{
  "model": "contrastive image-text model",
  "dataset": "rendered made-up planets",
  "train_examples": 195000,
  "image_size": 48,
  "crop_scale_min": 1,
  "horizontal_flip": true,
  "tokenizer": "word",
  "vocab_size": 28,
  "loss": "softmax",
  "embed_dim": 384,
  "encoder_arch": "mobilenet_v2",
  "encoder_norm": "batchnorm",
  "encoder_activation": "relu",
  "encoder_depths": [3, 6, 6],
  "encoder_kernel_size": 3,
  "encoder_stem": "deep",
  "encoder_expansion": 4,
  "encoder_widths": [16, 24, 32],
  "text_encoder_causal": true,
  "text_encoder_width": 320,
  "text_encoder_layers": 6,
  "text_encoder_norm": "rmsnorm",
  "text_encoder_norm_position": "pre",
  "text_encoder_activation": "gelu_tanh",
  "text_encoder_mlp_ratio": 4,
  "text_encoder_head_dim": 64,
  "text_encoder_fused_qkv": true,
  "text_encoder_bias": "all",
  "text_encoder_qk_norm": false,
  "text_encoder_parallel_block": false,
  "text_encoder_inner_norm": false,
  "text_encoder_positions": "rope",
  "init": "trunc_normal_002",
  "residual_init": "none",
  "optimizer": "soap",
  "beta2": 0.95,
  "learning_rate": 0.0019,
  "beta1": 0.95,
  "shampoo_beta": 0.95,
  "eps": 1e-08,
  "precondition_frequency": 32,
  "max_precond_dim": 1024,
  "one_sided": false,
  "adamw_lr_other_params": 0.0027,
  "ema_decay": 0.99,
  "max_steps": 4800,
  "batch_size": 128,
  "epochs": 3.2,
  "lr_schedule": "cosine",
  "final_lr_fraction": 0.05,
  "warmup_steps": 240,
  "weight_decay": 0.2,
  "adamw_weight_decay_other_params": 0.01
}
Rows from block 12 of the image encoder of a small contrastive image-text model, named by matrix and row number. Rows with one number belong to one channel. Each number is 50 + 15 x the weight over its row's rms, rounded and kept within 0 to 99. All counts start at 0.
After each channel's rows are labels from the 100 images, of 14976, where the channel reaches its highest value: "colour at peak" is the nearest of a few named colours to the mean colour under the peak. Only what is clearly more common there than usual is listed. The data: rendered made-up planets. In brackets: how many of the 100, against the usual share in percent.
# convs0: expand pointwise conv (encoder.blocks.12.convs.0.weight, 128x32x1x1), inputs 0-31
# convs1: depthwise 3x3 conv (encoder.blocks.12.convs.1.weight, 128x1x3x3, trained with AdamW), a 3x3 kernel
# convs2: project pointwise conv (encoder.blocks.12.convs.2.weight, 32x128x1x1, transposed), outputs 0-31

convs0.83:83 48 54 83 37 42 44 65 40 50 54 49 45 39 46 70 77 52 31 61 41 65 68 53 32 47 56 59 43 79 27 41
convs1.83:35 30 31 34 38 29 58 54 59
convs2.83:58 29 56 48 53 34 21 44 27 48 58 48 47 50 33 78 58 41 65 60 61 46 62 13 33 30 50 44 56 22 53 38
colour at peak: brown (31 vs 12.8)

convs0.66:47 46 51 67 18 61 46 45 68 23 57 51 58 52 52 45 43 35 64 57 52 06 36 72 60 47 66 63 58 38 54 72
convs1.66:68 79 78 54 57 49 51 48 51
convs2.66:98 67 27 43 42 61 58 59 37 67 37 57 44 55 30 46 62 36 54 47 43 71 48 44 21 37 65 61 51 42 39 61
colour at peak: grey (48 vs 6.4)

convs0.2:48 35 36 43 33 27 43 66 92 59 32 48 52 70 53 64 39 43 42 65 24 36 40 55 69 68 49 55 64 56 40 31
convs1.2:41 27 22 46 32 44 54 63 56
convs2.2:30 64 67 44 46 61 61 44 45 53 43 56 63 60 39 46 63 54 21 19 57 40 62 33 54 40 21 50 49 78 83 59
colour at peak: pink (62 vs 1.5)

convs0.31:43 41 46 42 00 68 33 46 33 44 56 44 63 65 62 59 85 37 56 55 54 43 60 45 51 58 51 33 70 53 36 41
convs1.31:63 76 67 53 43 57 43 28 33
convs2.31:62 56 52 38 62 53 32 67 64 71 63 68 61 31 61 30 36 73 69 66 26 52 23 52 61 37 65 52 50 34 35 69
colour at peak: brown (32 vs 12.8); grey (29 vs 6.4)

convs0.59:71 58 60 63 33 54 43 51 61 47 38 41 46 40 57 30 76 39 66 70 24 47 35 65 56 33 42 43 86 41 27 62
convs1.59:58 81 65 57 57 58 31 47 34
convs2.59:56 48 32 54 26 59 71 60 60 58 57 46 47 37 55 66 31 64 28 45 45 55 42 22 48 77 85 56 32 35 30 51
colour at peak: brown (39 vs 12.8); grey (32 vs 6.4)

convs0.126:48 43 44 23 67 74 56 56 34 31 72 71 62 57 50 49 44 45 22 30 66 37 53 32 48 75 54 41 54 29 64 34
convs1.126:26 55 62 32 59 74 54 34 52
convs2.126:65 58 61 56 31 41 48 55 45 78 16 58 39 50 64 71 20 50 74 63 43 61 47 56 43 24 42 50 44 60 66 73
colour at peak: brown (38 vs 12.8); grey (36 vs 6.4)

convs0.72:40 29 48 70 50 58 55 37 56 64 43 34 43 30 13 50 16 37 54 69 60 58 50 85 51 57 48 51 65 40 47 64
convs1.72:51 80 49 47 55 19 42 49 42
convs2.72:39 42 52 48 23 29 22 77 33 36 70 66 61 59 61 54 41 56 53 54 41 45 28 63 18 54 53 35 61 37 31 57
colour at peak: brown (36 vs 12.8)

convs0.107:65 40 64 66 63 58 37 57 56 53 69 77 71 69 26 54 58 56 32 66 48 32 63 37 43 42 56 52 07 53 55 50
convs1.107:41 19 37 54 55 46 68 46 70
convs2.107:44 40 46 59 45 22 34 52 32 55 30 46 54 35 73 44 48 52 60 42 39 66 18 44 53 65 42 19 71 25 37 65
colour at peak: brown (52 vs 12.8)

convs0.120:76 40 56 38 41 45 36 35 51 37 58 56 34 55 33 56 48 73 46 44 40 83 47 70 35 72 44 24 55 47 81 36
convs1.120:37 60 47 24 40 20 43 50 46
convs2.120:66 46 62 61 43 37 28 46 32 53 42 67 55 51 45 35 63 71 22 60 48 58 67 69 36 88 64 39 57 36 63 28
colour at peak: brown (36 vs 12.8)